Rows from block 5 of the text encoder of a small contrastive image-text model, named by matrix and row number. Rows with one number within an expert belong to one neuron, the router's apart. Each number is 200 + 40 x the weight over its row's rms, rounded and kept within 0 to 999. All counts start at 0.
Before each expert's rows are labels from the 100 texts, of 14976, where the router gives the expert most weight on average: "tokens" is the input token at the peak. Only what is clearly more common there than usual is listed. The data: pictures of board games with random positions, seen at a slant.
# router: router (text_encoder.blocks.5.mlp.router.weight, 8x256), inputs 128-255
# up: expert up (text_encoder.blocks.5.mlp.up, 8x512x256), inputs 128-255
# down: expert down (text_encoder.blocks.5.mlp.down, 8x256x512, transposed), outputs 128-255

# expert 0
tokens: ":"; "blue"
router.0,213,194,196,204,195,217,187,197,250,228,105,232,119,212,292,151,137,215,273,147,220,270,185,164,277,157,205,125,242,213,179,266,186,164,147,213,137,177,230,210,132,254,196,204,184,224,218,136,162,190,187,204,209,205,248,121,200,193,257,202,237,221,255,255,221,221,177,198,202,170,246,226,241,223,260,139,184,224,217,131,207,197,208,162,293,187,219,223,98,210,176,236,265,197,268,201,157,171,182,193,145,228,171,184,229,187,198,186,180,202,208,277,139,142,218,141,227,152,186,164,259,89,157,176,196,191,214,191
up.0,257,245,225,171,157,219,256,216,172,199,212,231,233,187,196,196,159,179,189,181,180,158,220,254,205,170,193,290,175,212,201,203,171,216,316,176,238,262,201,185,230,161,189,156,189,135,221,186,179,185,258,166,181,184,175,275,177,248,200,223,170,226,140,141,222,134,223,181,173,217,188,238,135,169,184,210,199,205,163,207,285,283,189,284,201,190,194,255,217,175,232,224,162,215,244,196,228,232,245,272,252,214,192,248,177,207,158,186,246,177,201,218,209,283,178,275,141,233,143,213,144,176,260,205,99,237,237,201
down.0,167,163,230,213,222,266,235,276,145,243,233,248,206,211,210,181,204,201,153,221,146,249,175,156,202,185,162,121,209,170,160,217,218,165,176,143,301,141,230,239,240,221,235,228,162,272,239,144,197,167,172,169,231,220,261,184,173,226,235,186,296,157,222,254,154,206,173,218,189,134,178,172,185,222,222,140,222,220,228,216,151,174,243,162,226,231,165,177,156,198,153,236,225,156,277,168,150,243,201,177,241,198,250,188,139,208,219,151,214,284,118,187,216,159,199,137,153,217,181,202,206,220,239,154,190,183,232,161
up.1,191,178,193,223,247,195,151,212,194,132,181,151,168,205,248,185,203,196,183,150,262,218,210,246,245,267,173,224,217,212,238,215,190,274,217,192,100,239,201,198,242,214,143,234,162,92,177,197,221,172,189,169,205,208,210,207,175,286,203,276,90,260,210,149,258,141,261,234,182,187,230,163,201,209,211,225,141,247,204,173,247,255,196,240,203,225,228,220,173,161,217,170,252,204,182,216,178,188,227,163,212,191,234,244,218,186,246,217,228,133,213,232,218,248,144,243,192,203,188,216,159,199,199,160,141,173,256,133
down.1,198,169,201,151,232,182,120,191,101,183,218,204,216,187,253,176,191,125,185,188,198,222,140,147,184,250,101,152,229,200,167,260,158,149,139,209,250,134,273,276,231,187,194,166,221,233,234,227,173,183,240,243,188,252,254,156,235,216,259,141,204,185,143,215,172,110,193,300,155,239,180,198,244,212,214,192,212,129,159,259,233,150,245,156,221,227,183,222,152,223,219,231,182,141,219,160,171,251,166,197,198,207,238,151,163,237,224,184,234,250,196,219,257,120,247,139,182,204,214,168,209,250,182,237,182,188,163,163

# expert 3
tokens: "grid"; "discs"; "4"; "board"
router.3,160,155,258,210,218,160,214,178,94,252,200,260,310,138,223,258,205,191,149,222,201,180,230,212,171,229,159,172,207,187,202,181,189,173,212,160,235,253,176,209,199,178,162,159,161,175,262,241,155,208,155,164,228,240,242,239,194,183,182,195,213,248,186,164,172,212,152,230,207,274,157,163,160,196,166,252,224,170,266,268,352,177,182,234,207,247,168,227,218,171,117,186,268,257,180,204,139,232,187,215,183,171,200,263,150,197,173,255,239,243,121,111,224,182,248,211,200,196,214,204,170,270,198,201,155,179,225,171
up.0,154,235,167,233,200,162,168,196,205,134,253,207,221,234,180,128,193,206,178,212,150,197,185,283,158,229,229,236,174,173,224,219,280,175,188,264,117,140,140,92,255,225,203,244,150,238,109,181,206,209,210,182,182,243,166,233,168,178,212,181,223,188,150,201,228,197,167,241,265,137,225,156,188,157,277,136,180,168,90,214,194,181,230,223,215,182,102,158,235,188,188,185,207,161,216,157,267,251,204,191,188,273,188,70,225,207,204,167,203,229,143,197,236,229,168,156,227,147,239,205,233,232,206,203,262,187,241,185
down.0,232,244,238,200,229,201,127,246,186,139,214,159,222,206,226,297,142,176,246,144,176,184,205,255,206,180,219,200,225,210,220,262,192,166,189,232,154,232,134,201,213,195,194,165,187,186,92,223,216,153,193,263,221,204,217,226,262,197,185,203,141,214,167,186,213,265,221,230,198,228,213,197,152,184,209,190,206,212,270,179,265,232,214,219,158,158,252,263,298,183,133,203,153,183,109,186,188,234,237,209,138,217,223,189,232,235,154,205,197,184,239,240,180,213,210,234,229,200,212,148,142,185,177,241,185,220,145,228
up.1,219,173,93,191,202,212,218,166,286,147,180,162,146,255,173,175,212,183,242,293,186,237,196,196,241,224,258,213,191,174,195,184,193,246,205,220,177,178,216,203,186,235,172,320,223,205,157,171,201,226,286,235,201,161,163,202,233,186,248,226,189,168,219,216,227,139,266,158,245,163,279,215,266,173,273,214,217,218,155,92,109,236,205,210,140,204,150,189,190,221,210,184,172,148,196,158,262,161,187,233,226,170,236,150,233,188,248,189,149,125,257,234,192,206,217,163,137,161,169,185,97,161,183,156,254,228,164,217
down.1,231,222,205,264,163,239,228,210,158,219,177,203,231,181,179,182,263,227,197,192,203,129,224,183,192,169,222,178,213,276,233,194,172,311,192,252,162,271,274,192,204,125,196,139,276,146,179,225,232,192,131,171,145,124,190,183,252,229,133,213,176,207,206,168,217,208,202,164,158,208,216,217,209,134,126,221,129,212,182,294,185,220,131,169,188,218,277,169,109,219,223,202,202,218,207,301,204,179,185,175,272,186,230,225,251,165,186,179,220,182,277,194,131,175,148,278,184,170,147,282,268,188,226,218,224,212,130,207

# expert 4
tokens: "3"
router.4,249,230,172,252,200,155,185,226,209,201,111,243,123,193,297,194,135,165,253,145,182,243,197,213,260,153,187,185,218,217,202,273,146,197,151,216,104,195,203,213,140,249,196,175,270,253,228,127,149,229,191,114,222,210,232,171,199,204,243,237,186,222,206,233,223,267,221,250,157,175,241,200,224,178,254,207,168,249,227,90,208,211,183,218,211,167,231,225,212,226,161,202,243,174,200,181,189,180,201,172,147,185,208,166,238,246,223,217,161,166,215,203,169,202,207,271,209,113,177,201,269,157,194,150,239,194,194,226
up.0,241,203,243,183,280,276,207,160,147,245,218,272,244,138,224,150,216,214,193,207,174,156,167,237,160,217,205,249,209,177,216,225,188,147,295,254,191,187,208,146,193,171,304,185,121,170,199,202,228,188,180,188,202,256,254,200,154,195,220,125,237,191,202,195,268,173,240,143,239,218,216,195,106,154,197,209,275,175,111,259,278,213,150,216,186,275,209,222,189,192,163,224,180,155,272,246,140,225,224,229,286,279,192,196,148,164,180,223,208,229,115,202,174,184,147,171,215,167,258,228,216,204,163,216,189,260,238,105
down.0,237,218,197,145,213,221,172,168,202,217,157,219,182,238,163,224,166,186,213,160,270,262,180,149,215,156,228,214,224,250,252,206,236,189,177,165,186,221,254,182,205,191,210,153,190,181,208,197,204,136,182,199,181,184,304,150,218,206,195,181,198,242,280,178,209,237,239,256,174,264,152,172,189,187,188,238,241,206,193,222,183,152,197,170,246,239,174,169,200,153,233,272,275,240,184,234,188,217,259,192,81,223,251,294,236,179,146,248,253,124,182,192,172,200,152,153,170,218,240,201,210,180,165,245,176,242,132,235
up.1,250,229,196,166,266,258,224,180,202,192,227,232,222,145,214,129,258,249,204,186,159,174,172,196,178,203,215,230,130,212,237,215,125,108,266,236,185,211,185,117,226,170,224,169,153,164,203,256,232,218,214,180,163,212,220,256,176,191,163,160,237,221,159,245,208,189,220,181,217,238,182,231,171,140,196,251,244,166,146,257,197,210,226,235,191,267,179,210,158,168,190,228,139,167,269,230,155,209,225,211,225,278,180,160,127,172,151,175,293,252,175,239,195,143,184,186,214,156,230,250,201,204,168,237,153,266,214,183
down.1,242,172,218,200,205,236,288,268,204,264,218,268,218,183,172,156,256,227,174,203,235,240,201,174,173,154,170,119,238,243,198,186,193,163,140,209,226,174,218,230,246,163,225,207,198,223,232,174,141,244,154,175,147,197,263,149,153,203,194,199,242,185,242,199,203,199,197,169,146,162,186,228,141,193,139,242,225,264,219,242,145,189,231,194,233,239,199,144,189,222,214,173,267,257,282,242,181,146,236,237,190,232,230,265,210,154,205,204,209,180,171,208,204,147,155,165,140,187,184,226,287,147,193,214,224,231,223,193

# expert 6
tokens: "12"; "discs"; "13"; "14"
router.6,210,194,94,149,178,199,186,138,282,134,253,131,241,245,168,209,292,198,186,266,232,202,182,206,144,191,283,218,157,216,202,158,220,229,218,201,241,220,189,212,222,178,223,256,199,178,136,225,243,218,270,303,144,145,181,195,200,218,212,171,175,208,158,130,244,189,229,98,242,122,167,238,248,201,198,237,172,147,114,222,111,190,237,110,119,232,135,153,201,208,277,178,155,195,217,196,220,171,188,179,264,210,259,275,211,195,215,194,235,167,231,219,208,196,148,233,184,166,164,223,128,196,233,235,209,196,167,234
up.0,281,227,240,148,189,240,218,278,189,228,231,176,205,135,143,205,225,172,185,196,230,179,253,203,155,153,241,211,213,227,223,177,207,160,260,175,220,232,196,241,177,187,245,213,84,178,225,212,191,21,156,157,196,201,286,174,196,246,180,131,184,156,221,170,207,215,211,213,176,249,193,242,142,223,174,198,174,232,216,224,199,255,221,210,168,222,201,255,231,177,222,203,179,229,187,138,228,165,215,192,206,264,205,224,214,306,183,215,153,190,189,175,144,170,164,192,206,215,244,139,197,151,106,203,157,219,182,216
down.0,261,213,158,146,208,159,237,154,202,250,151,175,161,168,148,210,157,124,251,191,268,177,119,232,140,167,226,188,231,217,222,175,234,171,293,163,174,202,207,211,273,223,177,210,117,148,194,184,207,118,251,207,255,241,218,187,255,231,275,138,195,197,248,132,220,195,224,212,252,238,241,193,192,194,216,206,150,208,197,167,189,225,188,137,215,223,264,205,243,136,243,205,181,186,121,154,241,204,230,190,148,152,191,215,232,219,206,268,132,162,218,151,189,266,157,189,179,201,253,164,221,193,121,170,246,283,154,199
up.1,215,242,250,207,236,214,203,253,177,260,189,225,240,182,216,151,140,225,249,145,186,185,144,189,213,166,179,240,169,198,214,258,142,63,200,218,190,227,164,188,210,203,174,161,156,240,263,150,172,159,177,102,203,222,255,180,192,216,246,198,253,201,220,309,165,259,185,218,205,239,181,207,176,174,263,173,255,253,251,214,252,196,189,280,226,154,232,227,183,218,159,275,219,176,282,176,196,235,244,220,166,224,179,167,203,212,167,194,204,282,180,256,204,172,202,200,259,207,183,124,202,179,156,187,145,238,245,244
down.1,173,224,227,215,146,219,204,175,174,184,225,219,223,272,240,175,212,238,168,182,163,206,237,188,239,240,239,211,169,210,213,236,186,188,146,218,172,231,206,240,151,212,198,224,250,209,193,178,178,242,129,209,151,215,173,184,144,169,191,259,200,217,192,219,224,213,172,175,125,181,152,183,231,243,180,226,292,183,159,218,199,183,211,226,214,143,175,90,175,296,132,151,224,197,265,171,205,200,167,188,249,214,242,191,200,142,202,135,274,245,141,157,257,226,214,228,130,177,140,180,184,212,277,263,130,117,308,231